python train.py --model="segmentation model" --dataset="rosettes with rotational symmetry" --train_examples=195000 --image_size=48 --crop_scale_min=1 --horizontal_flip=true --rotation_deg=10 --color_jitter=0.1 --num_classes=2 --encoder_arch="convnext" --encoder_isotropic=true --encoder_norm="layernorm" --encoder_activation="swiglu" --encoder_mlp_ratio=2.67 --encoder_inner_norm=false --encoder_patch_size=[8, 8] --encoder_conv_stem=true --encoder_layers=12 --encoder_width=160 --encoder_kernel_size=3 --decoder_norm="groupnorm" --decoder_activation="gelu" --decoder_weight_standardization=false --decoder_widths=[64, 64, 128, 256] --decoder_blocks_per_level=1 --decoder_block="plain" --decoder_attention=true --decoder_upsampling="transposed_conv" --init="lecun_normal" --residual_init="scaled_by_depth" --optimizer="soap" --beta2=0.95 --learning_rate=0.0023 --beta1=0.95 --shampoo_beta=0.95 --eps=1e-08 --precondition_frequency=16 --max_precond_dim=1024 --one_sided=false --adamw_lr_other_params=0.00093 --ema_decay=0.995 --sam_rho=0.1 --max_steps=10300 --batch_size=256 --epochs=13.5 --lr_schedule="cosine_restarts" --final_lr_fraction=0.01 --warmup_steps=200 --weight_decay=0.2 --adamw_weight_decay_other_params=0.01
Rows from block 11 of the encoder of a small segmentation model, named by matrix and row number. Rows with one number belong to one neuron. Each number is 500 + 40 x the weight over its row's rms, rounded and kept within 0 to 999. All counts start at 0. Numbers have three digits each.
After each neuron's rows are labels from the 100 images, of 14848, where the neuron reaches its largest size: "peak at" is the part of the image that holds the peak. Only what is clearly more common there than usual is listed. The data: rosettes with rotational symmetry. In brackets: how many of the 100.
# gate: MLP gate (encoder.blocks.11.mlp.gate.weight, 416x160), inputs 120-159
# fc1: MLP up (encoder.blocks.11.mlp.fc1.weight, 416x160), inputs 120-159
# fc2: MLP down (encoder.blocks.11.mlp.fc2.weight, 160x416, transposed), outputs 120-159

gate.236:538494519450557507479460503551533542525528519528498541524470496485522536490493550500471497484482506513536558518569438457
fc1.236:408439534532541468460520468506461427472482499515496442491494471530486467586577423469517485476515401535472499517486520522
fc2.236:502498460415554421520478527432472496468482512534504472520564479518617471508529504492490504473459440514504449486559549488
peak at: bottom right (80)

gate.398:564469455497474414547440452532490464487517498509568456448481494509522475515467462535554466558518519482414462586490524453
fc1.398:455511554505505499424518562539501493467435517489544555506453444451482485534542488505536520510566539452468573509464522499
fc2.398:436531478573536483419493459508416457521510515503440497536477503532508502548451439503498537429493508567470568481515421489
peak at: bottom right (81)

gate.20:510543590585561521516469453484445488481536483480497556528446558456595499524553476505475463580510524533492516489489505512
fc1.20:583543526483488497487394446530512470521456484471550484501478570490545502474485517454463480485471481515450495524478549513
fc2.20:569600434440508483500457495511500454496516574531509518502489483481439563548522490456481519477488458483521533540514502454
peak at: bottom left (78)

gate.259:411440434506445489531493519488408478526471491487531523486509464516505557507504533472525500513556417502509492454554460537
fc1.259:547451495470513502433513537489572476441518480447509550482577584512455460502506493484539454475507622498448452488423526485
fc2.259:483554563475532419550407443560492401503500508524528466500492538518502474479514471467544527498501521448483509479520532445
peak at: centre (79)

gate.141:470503494524494500542563506460466541455561451520480532539517553529472467472492511454527496485495502510470550529499498586
fc1.141:485442517499538532507534475498448482411467423534493545612510531479477570485458489435534490524510538494545570538511506528
fc2.141:458478488544537526529505498441520491472476583502516522486490506506453583471433580455466460512531448485481464486488455528
peak at: bottom right (53)

gate.295:525489473492535476536532530444426584505544471532528501498450521543538572502555527542425493542535463521459617468476494450
fc1.295:546516540486434519465530507457505566516470590590510446444447457565500474526483424478508485479483463510489435492520490487
fc2.295:528473480454513506451480489483452495526536502499564485509516535410475471473568508435557508402519509571499462608503527481
peak at: middle right (42)

gate.75:486546418456492507455386523507522486467622436484461513557530509468569459424534546563518525497515583415508480484520452497
fc1.75:501529529439444481493448546479454416393493501506540489526562471551518518501498478609526528563492495532544468482528493472
fc2.75:473465506520512436512447494493469450493403526441474498495468467508553475526511497486472492534521441503526447477578448471
peak at: middle right (87)

gate.108:504475540470504563570512445540551505441462480581450438521488544564500470446523470420506494491526546513526500578523571556
fc1.108:507476475578521552581537477519509492487536522501550480491396487513445516451508474430474522466489551489522470566506477512
fc2.108:470498497518465498466503503500527528467537574518555518528565442517427551466467547502536509490459496474414431505487434536
peak at: bottom centre (85)

gate.200:516451485498535491501535484462574432483490494556540547404555518442487471463455487486452512554466511518465516505531504512
fc1.200:504461562493541505435503521527517508497494493463513447534513477471575503465560464565452476471447510523496550564499465453
fc2.200:515503522500454562495544503429511444525535488480532530497574389463565513558523470462526481488483515524455542437477464467
peak at: centre (48)

gate.165:514466468556418509572547503472496470445477457577509533554496463419465458544480413445518517487474510526533451528454493528
fc1.165:491476527519546474489398484467535494459529455462485511462526580466506519504424504560463548531557476496550455508520544551
fc2.165:451498513566466453504472584571512448524472536476465498514505505453517479476521481534449443482514481424548504565538475583
peak at: top centre (72)

gate.92:454464485434482491530509481471452535465433468565526521494554505500541510510488506487565541556472505503603463512566496493
fc1.92:528470510567569535469493474509503453477551492539550572467474476530524481458493548498529511527508529532465494495406499550
fc2.92:512517502522473536502527521493535536542474511495587478508427479473547468427528572425506515458507526498469518511455525544
peak at: centre (95)

gate.26:508512495565501476535486511515476486521535520515460489513442467521516507504436517508430536447492479409479507491509536528
fc1.26:500544540513559507435520499508441408553532572503534470516567565498511508546535512501509561501527506432538510479443469538
fc2.26:563514483462420521477455511542536493502518526492541488438465481534496515563482527441517489489416493496524487540474489526
peak at: top centre (65)

gate.103:586475576496472580511506559530533474495426543544455543465450503451458520520507418490556502480474538609507601466476534419
fc1.103:493489468551491433569533471504516501449508520461550502506496516554501506466476519490424603526440485533474462511464461510
fc2.103:543463512512491517539487510437539455476496524494432563413439465495536483436475557498474388533419458482539476514440498535
peak at: top centre (79)

gate.304:544476498427520455450524449513506513514528542432564434504488445489449484486514460514541455536537479498461505507538523487
fc1.304:464460513545571491571446542505532449514454521492444603456479492522506451493512483512481496566515477452497426526522497517
fc2.304:443465507529442420546482482441464500552511509469528507452484495536480564527592508504506507536436495553488526488505454532
peak at: top centre (65)

gate.56:521468478526499538541542465441495550507522439569606517485538508455554480526504472523534483496493460568565407500465427505
fc1.56:560487482446467487517507458467477478544453434538485463581534515464508535524498491484596447512460498517517453540505470516
fc2.56:525554524491554561549509510506550470428462522510485509527484538548511532552449475483472453453483519519468481549489450470
peak at: top centre (58)

gate.395:531417490524458504391523514519599505454505529461505500564477484484517580458506530563478434455522536514535427504435490505
fc1.395:442531510503545522560489502499433574508492521494478481420468458510494497551456527511519534541511460500459566528489494448
fc2.395:559511542538508520552494518534503470477453476452474511558501481477538540471455485557535492472442465487525511518460520520
peak at: top centre (52)

gate.19:455489445508535448453506466499584538474554533527509457430527531435527477450449451505534509550450457545492566540564498539
fc1.19:479586550453506487499510503560520576526547519544548474444558509551543557479489438527457467563443425538531526476489470483
fc2.19:562414517531486547507466561549525433492562480558516521530469486530486462553471516513546489536511482534526471573508599493
peak at: bottom right (92)

gate.86:540622468553411460540508536516476528473465525599389531566431472479513502486463522465504493530552548501507596573490528475
fc1.86:506518532442483516483437447516554495480489488425567528455566450511506461509484508572503546491486486490482477509514470498
fc2.86:395494456402531488515549398481457573490454457506524455535468546472530414540514455495409593535556488516527510489575473509
peak at: bottom left (97)

gate.258:492560447494535498510590473534546533542491523467521503486536517427508507483519494555493487494519497528536487451548488427
fc1.258:500541463471548548518477459546450460515483526506502467486542494497454479520480480550516522532457490493507493561487500513
fc2.258:482494491572483538507441574474490413452528509491428591520469470488393471577463510456530506541478542494484489475480483502
peak at: bottom right (33); bottom left (32)

gate.224:498499459488516513544476569436465444484556515535539514493453484507515510488612486480515492547464490499556550529468418493
fc1.224:481495534529499433491509520487569522592476517468440503497555506508515508526508525538486523496468508478438438461562549457
fc2.224:504516446536529466484526502501546490524540489583531532496497456483490449541465531508521521514516505484545543482433479517
peak at: bottom centre (86)

gate.354:541493416560491493584503554579480459507525496459496504522500509492556566441478553405477490550550527515471517508509451558
fc1.354:528611493482500377452371486444472575423487520568421465473468448470453479494521538495510481448506529447516540510480492521
fc2.354:572564534640540502503534541499508540546500496512479476457511515465379563438491583562518513460486497521444551462512507521
peak at: bottom left (82)

gate.167:516472568495515497513447513518472490553495542496598443433528413531519523513529529517460579533484480489521496535501495508
fc1.167:519457479529509509524523487513466535483469485480408438519488521494522404490514514496535573490467499539441544472416495478
fc2.167:534529436570516500489494490529465510594548502505473502519510591548511470524560527458500484461490498524484526463510550528
peak at: middle right (72)

gate.262:500528532532470485509521565520563461473464572518534545522503445504515522477535511483577459514478555487505481524506540415
fc1.262:478539417414481537503552490404513503511477459422534569435496470470445537503536532524517459478448461569555506482503520486
fc2.262:474534465519496494536575534516561435519484432507462498534432513554550468532498538460534571503470542506472463511552416489
peak at: bottom left (63)

gate.288:555539521433519564441455503524495495499457459456508497472468513522574490469445538497521613427439502504435549485560496577
fc1.288:554464471495556499548497563475443444468508475504544566588478477512485523517512479539498495537626497495534446527493566472
fc2.288:486442507532534544465469499513457506549502539494549515586532468495458462479450581520515509568470412492526487488527406530
peak at: centre (57); top centre (43)

gate.353:477467518459519485412535466641498531475500450475488489500457543546489467510514524465522492486510486426440524484526507555
fc1.353:433480540475492486461504520628515551535477442463444491460538478513563463507501460469552519513541507522398522493500545515
fc2.353:499498542548520485486486526473487472354529498502519507497502435486526487485441457525499460619512537496509512536467497430
peak at: middle right (40)

gate.360:469429604531494509459505577518530588507561435490524515497489497522538476506562517499544482527462481488532459535498428515
fc1.360:535514433459495483503447488580518513521579495539519478466466600501511564469490536476451462552556547605564534460514551444
fc2.360:519499521426454465478462531434535505541455536439457500522533495486562450542511496448483565509510505554485601484548512574
peak at: bottom centre (43)

gate.323:560513513498546525489470505466528488489577526534497517540498426447496521519502473431525525485531474490531516507489448501
fc1.323:440508497514485495493536451500469457509409523442457484540547491495450493524454560516569469507498492462433422544528528540
fc2.323:530519406431464517488510460538520484489542453506525493503526516509501471584530465502455558531517485527564533412547408443
peak at: bottom right (41)

gate.94:514461546565556460532545464546546473516537573471484491507514494486454364534551484457500469500459511489464542477494572538
fc1.94:471453424472454517505494525435488547462488470550498506520495462477514588479509489487469487537514543511474422611514421457
fc2.94:475510441452527432435535484483465505490445518459490546542517472488515508493518548509514449417587499535511523506463490459
peak at: bottom right (59); bottom centre (30)

gate.82:486450481503492535415502489405564535470515536484529511492444455478502537505489485467506575523565499563553532488502502477
fc1.82:520486545451467514499508527550487528543486498446505485552532526530490514507443509487460503531500478471553529496510522527
fc2.82:473500465536482524503447492487498498547472584498573513415599483496466516455513513492519514394516562480518512439591535497
peak at: middle left (57)

gate.60:497514546548494544566471519415492518499449536514489442467477353551421495509544538562444529458508529454520502490532542504
fc1.60:480472406488503486475525488502520443474522422467482576493551622439531477445410457480537424545541455580504460518471500481
fc2.60:530456536576521531513460494434491477485539508467503483525518521520594520456488450547518506505466463493482489441478498504
peak at: centre (53); bottom centre (38)

gate.210:512507519528524541550455470502437539522512497513425490530495465476476468506550521516549378552434491431516537474444459501
fc1.210:480555472492459487495484514559468610526506484519530514569504456468518461434577428545532485553492475451436546481472468489
fc2.210:572428493451429482535479493458546469516475504417450486488512528450483516573510490490468433503489449549563528594440479504
peak at: bottom right (39); top centre (32)

gate.88:459522488520461507502524478513479466466530581449571464534511429530471514487527496500584503453501507512544491481496479546
fc1.88:549466474500509552445466522484523476481522440487473535454500541481510505495433477489400491519481471457522541477508539429
fc2.88:580450589476490495545534565489481441467455405503394493482481459501530461508516498567562466538476457517495538517470519562
peak at: top centre (37); bottom centre (32)

gate.368:501543547566485575502412471483503528498566520533595545550478476512560470494487538525466486485536515424518581550513539485
fc1.368:526569519504504522493479510517499538476581566536569521521395517507537500508499523567507526507476547450487569511508542514
fc2.368:553554514540514464558459565458500453524477571471482541479545453575418493474486534487529500437495491456445502444403476414
peak at: bottom left (77)

gate.104:497496553495469454553471444496537464501480471454502540527462560502502573525454510513521493506587491563520531476516575501
fc1.104:441486525453521487451447475505533514502577536468538433450522444512520428502529462497500500512460497445473515515525431603
fc2.104:470457472510420522480496471525480485531512497446516506577483530490504522593505524475504471498421488594446497523431454512
peak at: top centre (45)

gate.218:445516495482470474463438472510424503510492554506509534426531423497481423572510530559459469442460498500429529467493428526
fc1.218:401425527408459466493451476535501558502467538564518482449481471537510434513553496491512501446427517490492519517490476458
fc2.218:502420536515475463522534552554436542528562493445545494507438527471465449518496483556503472507570465518548507565479577485
peak at: centre (100)

gate.403:472486460414517519408486515504381472543531511540507508428538481466464455537490541475536507563460495585473527503528466487
fc1.403:475385501415498471489543505468466493520504455512488465477527469560508433483479475534565534542494519498477492537470457444
fc2.403:533511564567483438454473492518449495499475558493528514499481479524417451540503481504573421458517454490498496483523476513
peak at: centre (99)

gate.97:452485521526447499586477562541453463507447455487536502574513560505513434481489519506540524487449512575526523449514485521
fc1.97:477522504550497515522484485513522441548444493449543509521564499493535509524406512451585532460425512518555481534502488564
fc2.97:554500559397495536513493475493514522499464503491447566447461514484489546534519450500498526582500495489588477446556498591
peak at: top centre (88)

gate.294:510502448502495526465542568527418597512547466481526503525466529526531554524537481499502503470465514504542511390463478452
fc1.294:520515469573459496523551473447507490508444461501523545528453517473476490505473483513552522474481517579498510516492520421
fc2.294:554432530449611492485539450508532521456514463495478480531509520514594447432522555492579493521482569540525401491480571530
peak at: bottom left (38); middle left (33)

gate.237:523557501513518490553518420526523579510518486607530464507495534500572435461470503535528524453443415443548558521486469446
fc1.237:484411528527507469424496546431508462514486540448488568535522450538476561528563416500464492530540524596435455469542514507
fc2.237:507430468547451538470436453523435451515508432527501474470520453487720465477472482558463467524571534414552496556451477523
peak at: bottom left (52)

gate.135:443514547458495490510493391479524593450471515508500470568483468569501558462539524537560530480458580530549532496531505461
fc1.135:454541549473490518512514431461485567422449507521505498585455469573502504525542509527531508539530522545526552452526537497
fc2.135:592459508461523551498500517532545470524527535559565530550622526516381493490538502598484494532569492508535486565515407486
peak at: centre (100)

gate.44:611465459572507463503468507426477478503407527492519529544523499515527460510475510509504380515542517502541468463513506463
fc1.44:497594443461479495535463465536517505509404468523472554458386479494471423480505457572496436506528536477458564494488488529
fc2.44:429434518540526576461536512456434572519617505456488526501551540452524530500436515466502492456544560537533470448419503447
peak at: middle right (57)

gate.407:473522460542494487503488481509523434481472518576492456433485517556562454484545547453439468549536509465501535514475516462
fc1.407:545491441469555459431479496487504567545518424475452492532493498514570545535478526514439516469459468393524458473563567466
fc2.407:505472446552570528410454490537591528492542476482550500475552525465495495477477472507534547551491577468528520433506465427
peak at: centre (87)

gate.17:468523540429463478491480458534426536459582478527555506455443523475483412511450541487467448502533491546568522526499473461
fc1.17:511486498494491451479490517479559447549456539418503438520475491505534543467490446573551532531508446534464507515456555491
fc2.17:416461505502454554458482530479539461493501526539500525449498470516553525556510510421488480472549564466455464484425475483
peak at: centre (99)

gate.190:454497442525468543521535467566470536422558476536510503530478468488436440562454474487481508511522558493517531519501487395
fc1.190:631481551514547458521505559451520512621498500462492488494543531471535574517504489547512532475439535486447486445558501530
fc2.190:528478458460439535453503541458504514384570479528502453465543466564492567481459438447533457504504532490506452569492415452
peak at: centre (99)

gate.271:465521516508496498474502406429503505531458518490501501488572448481475529521515493379537466527525461449529453507468433487
fc1.271:520510509461523465517493540517506450431472499490543513570450557455486524461507512564455486535441561480507555478467537492
fc2.271:522538508589496479534538514453497465504504538494537497468470572497463506471497454577487519464546486488494530480478423499
peak at: middle left (63); centre (33)

gate.185:514444506561550466506512519476474523491437497497535526431539561483448519523536497494455498505542479584482533433502499504
fc1.185:487463534473582527495460556526493443445553589461562501498502443512554473467536443477532486484583504530491494550472490547
fc2.185:514486497493541543524469535495496477426517472481492517480555522500546476514524439611452496523480463502477479458442526538
peak at: top centre (28)

gate.300:577451475446467524465456495545512491564517447551506510487436530495477430507491493458459546517484451523486549477475480465
fc1.300:568455510450436491465527505440481453550532484517448480497465477511481442500492524524495484509501482557477594473453442452
fc2.300:477554455538543439551512466530505495438409499540531406521558440467526462518491452476454497514470500508524478463485465506
peak at: bottom right (44); bottom centre (42)

gate.269:472428500526456454515519524501519519525492502428429546430483567457461493501536451517531485476479517441503473553534497473
fc1.269:477417504443461475501568507518522492486521526431482528432513527490507505513525526538509518540519476505479483532562561490
fc2.269:416456499534555478536495553467524535584481418519503529514612528424566510479490467484529462490477438472471489578476510467
peak at: top centre (30); bottom left (29)

gate.53:482526435542512538527477439501540486533509539551486560567506570607505461392564527539454536490490541488462519530518504511
fc1.53:462527522426488520501545479551506538511522532501588395481450541546486512511416512445438563486501540551531565475565468487
fc2.53:422465525539552520497586515496434565586539501507426453529453519562473559516548493519505539509489485529473529508496474494
peak at: top centre (48)

gate.123:477485476506486615541510493472519493503438517509582562478496515503499417520524494424412429466451486471531543503469512511
fc1.123:541443493495471490499505493503515504508534477450636465428483541474558499498508562428518476414473481485489497477510497471
fc2.123:526530507561574438468482489492564583449547482479500412467529484473493474556498436449528485561552467509573496641581527523
peak at: bottom left (57); top left (34)

gate.193:493496492541467488521424503562527517446519513476514482568505497582496507558503547456427512476520540456480588451523515550
fc1.193:494515481475505482428360500486507472510525437504640468499463465535535470518502516512563494445448522422513545557542482521
fc2.193:547481578525537535541436481424486520483538501500440504482515514523558472516499470542523452540460462387505480516494530585
peak at: middle right (65)

gate.140:507535514544466514507502472510465481457491480520557465469487535541513492458498458477485517519536507497538538461494516510
fc1.140:461521539463518466517451497522541422462484511465567452551484412456549518468476551574549512485498459528504500495448492514
fc2.140:525425557537530517567483501510435508449509579501459530602448491474498448475521500526575436461420519511461512606492445509
peak at: top centre (43)

gate.50:505484422430524465501534550471497527460508421580517542479491452569512446580459476536470526534468524554464532443433498476
fc1.50:525453487462537525565499472489477490540404514473511504589484484553486504503402537514588520536516469547458542463388490484
fc2.50:467473552610482506597562467528421535496424535479485529414464454469506469462414462470494492454556535490562508485454521474
peak at: centre (82)

gate.154:511471502601416491525542545499490454470487437483546471486508458450495450466449469539513526538501511532423499433505469490
fc1.154:526501520433515487528490484499536506537515521577471531508508515555535545522580492476519500457474537488586502522515495485
fc2.154:492497467515412505478390445504523501464472549451480503427486520474523588472546510510453453501483559563490502460479563486
peak at: centre (95)

gate.52:534533416571501514479468464491510480507553485531458553523489477507553519535410568466489459455455454427484492523503457489
fc1.52:437492523501527514482487419522458518515496513435524528451460520501438542493530482496552503490496528551540407427504559456
fc2.52:502505508486551502520479478418486546454466465529492521545476485462743554440466451456553476535522473509501438524519505478
peak at: bottom left (54); top left (38)

gate.74:503444427470411482490481435495498512511477485462512536550458511542499506438492545512530541497473495570572524531507493574
fc1.74:530536475452453503527499494566539533476442459516503495514503524520530511453430509525464519498479517532576508466437476540
fc2.74:489495472590477450495517484417477502489514463526504496440517484413512457424473523546509534435490455565502416456481519534
peak at: top centre (85)

gate.65:535485555484498495432512550489514515477470514547559485464496522505472596457527495582505442472476544512496497519482516503
fc1.65:567423567522461458442459526524524493505507505507511484469503558540567487466520454567554491485500533532477475538453520446
fc2.65:541506457497429501508517498467488525593467460563532504524517442543430480499504481545581499579458503498454550513512501488
peak at: middle right (82)

gate.285:499485517505500522500522480552595480540535541495568502484488480561516548521574469525479470541498510436497493486553444478
fc1.285:552454585529497476475477597481566488530515524488553478502502466532502534535492496479481446511445502443554473479534541464
fc2.285:515551565486545531533476528506498557430498514539465496530501524560556465584503435512494531497576439490424541462433415444
peak at: middle right (97)

gate.382:543456500510456445501514543490517458453476394484514552506541551450513499512548478497524470512452520459516362513559523536
fc1.382:509488536513569517511531490476511456498545524570567480465499477517561531466511513532465561462407557549523597560502508483
fc2.382:480535467531473485466464425463485492549558603533563455442498513498482520514510512527492515546507500509497535490516468419
peak at: middle right (36); middle left (28)

gate.327:553433507460512603456489480454522488535546539440531466554436511561498451470517524476495484461462587518448496427490508454
fc1.327:493543489547543468537548545489462505475508450484474464467490465530534596508471489534527516559478445500566491360509480519
fc2.327:525504492557503615586492551476569453496494511527489482529532510433521502583481509474484508473466476516487451531470497530
peak at: top right (51); top centre (46)

gate.102:489430492545524544559528539569537518474481512422510511499513546567518509447505507588494542485516505487498447568509491535
fc1.102:480463474585538475488515498464420539482453511515503481516553447440554475590528524539520513476487444564524472495524478472
fc2.102:481426486595453470537503482487572592528522537495522514450540445552467504526554458482535472548495450505513550515480462594
peak at: bottom left (53)

gate.394:493484443504430522458483467506431510407463449490472544469531454416542574437465462527487514497493528487465531568546487500
fc1.394:527512455476442508452430482453512515473497427497480543491549456470555503462486444498471501510474562540477474497539414582
fc2.394:534475581515478482512561487477583514555538474455489467492555532518540527454549487535466467473513498479468464564524385487
peak at: middle right (84)

gate.77:606477490561504482401503507437512458565542485438527469497538513451477487490498482601483558509446538467504496529506491515
fc1.77:521535509475537473537509444485524417447453547537510496549476510477458513561441488518553420539515484475506430501545458508
fc2.77:521465502406617557486518540523532518492473521447466496437510581510591487541459499456517536453482543527446452523526562469
peak at: middle right (60)

gate.278:509510507461467534472550473452451509559557538527585481421466496497524512427523485555457412502504470470493526486544451497
fc1.278:482540538506418461422511494480467592515481575511531487442554500507484490460509468521415521458475426452544507563498517514
fc2.278:511542540510523403534545522442511486496466562546479493544502511469605546469503586570435498531540480477562492541510523538
peak at: centre (49)

gate.299:441397439514468446554464543493525549502447500503562571510435430426507430498455480479525513503472521496485500473539470505
fc1.299:527469497444535550507502494480514525519558483504514470468467454519482479468491546538456514508402513525444476526550535513
fc2.299:480539552468481530405464577480558506440509520425504524538528458482479464497484487429491462468478513614508487528499536497
peak at: top centre (63); top right (31)

gate.249:484491530484490526532475530553497451458463547451497501578502509512502482506412509480499513476446514520457535524486511601
fc1.249:473557459440492485478536528403471518490529484492464577513553472520480543409549413474526523512532494493585390505481455471
fc2.249:505544511486523446478482401556496490556548483442523474455443511565500518561510453461456489542452524478481564480529486450
peak at: bottom right (32); middle right (27)

gate.31:475494520509505532527363492570476523498568500531507558474539467564510456482546522570527572514466447462507471476487500480
fc1.31:546593482557502513500464513481466447509545512597548445507459457484533534542428435525483495481477541510457494479494456531
fc2.31:443510473424496506548513493591546459542422461503555457480447494501409505495518533506528592493502506503477533536416469464
peak at: bottom left (44); middle left (39)

gate.297:489513517632506469509508448483492563518514503400415470469495474532483523485448526483443548431469493515511492505433487475
fc1.297:534514440549531507560535450460539473488438476492423543438528507543452517493440496589492544411468525578511491510499518529
fc2.297:499507521567479496508465488373453568494403588500529502437477455458453509537484537407522551544546427526549490503480518526
peak at: top right (47); middle right (39)

gate.63:495430471549507517526534454520480466402542511493502557483491432467542515472536508479444473542471480544461478552554453481
fc1.63:441588521470485487497509546484503477451515455515434496430500562447485524474460562582495537510537513459504537510537527503
fc2.63:463444509507476481517449513524441479551522565500501515483460433517483575482504547493415518463492497508515454499449506476
peak at: middle right (78)

gate.316:498503436507491470484521505469552465555484470436516451473508471509580510472439492354520529454482492526460525511520466539
fc1.316:548556502498450487578542446542451487477554505490515446553545470431498479595569503447477472480504434582453564476500472518
fc2.316:508492442482439621473492476484564447421548530468500531536481484514416490469463518545517524527502521541549464544508467464
peak at: bottom left (54)

gate.233:519467550537556516531422584514524485509482525484448548495497456468452482462553495490476569503393494478504513464485536502
fc1.233:490472522548543495474517477613540497523492520421527610554501513472491521510571533497541467511453492503561409502540497532
fc2.233:556452486521494401555492630493472501479451497469522518480524549535481496544454500530495439459485499451532452470450447631
peak at: bottom left (27)

gate.334:533490489541498462422501499497498453518512552558470464474511497463465443514500496527530517521614512530506528508511492469
fc1.334:468466488507493470458413468498493488509474421532524470480512505538605542489512451493489476483372518517543474451517536494
fc2.334:499462459450517461558506506548502507496535536477483604434498535432540535529503552519457543530461423537528508493511530459
peak at: bottom centre (79)

gate.307:520445454519551486465469472475432533542549473453480489563504524554498579468544499578527483544535514510521521480458495474
fc1.307:500500444565504517525517528467469512481486532564544508411561536522500541549489522524496510503505518490390497500499551449
fc2.307:577422521423526593432447480553476561480558433477506443503497483472471489554470506471514454513481474511486507484499448488
peak at: middle right (70)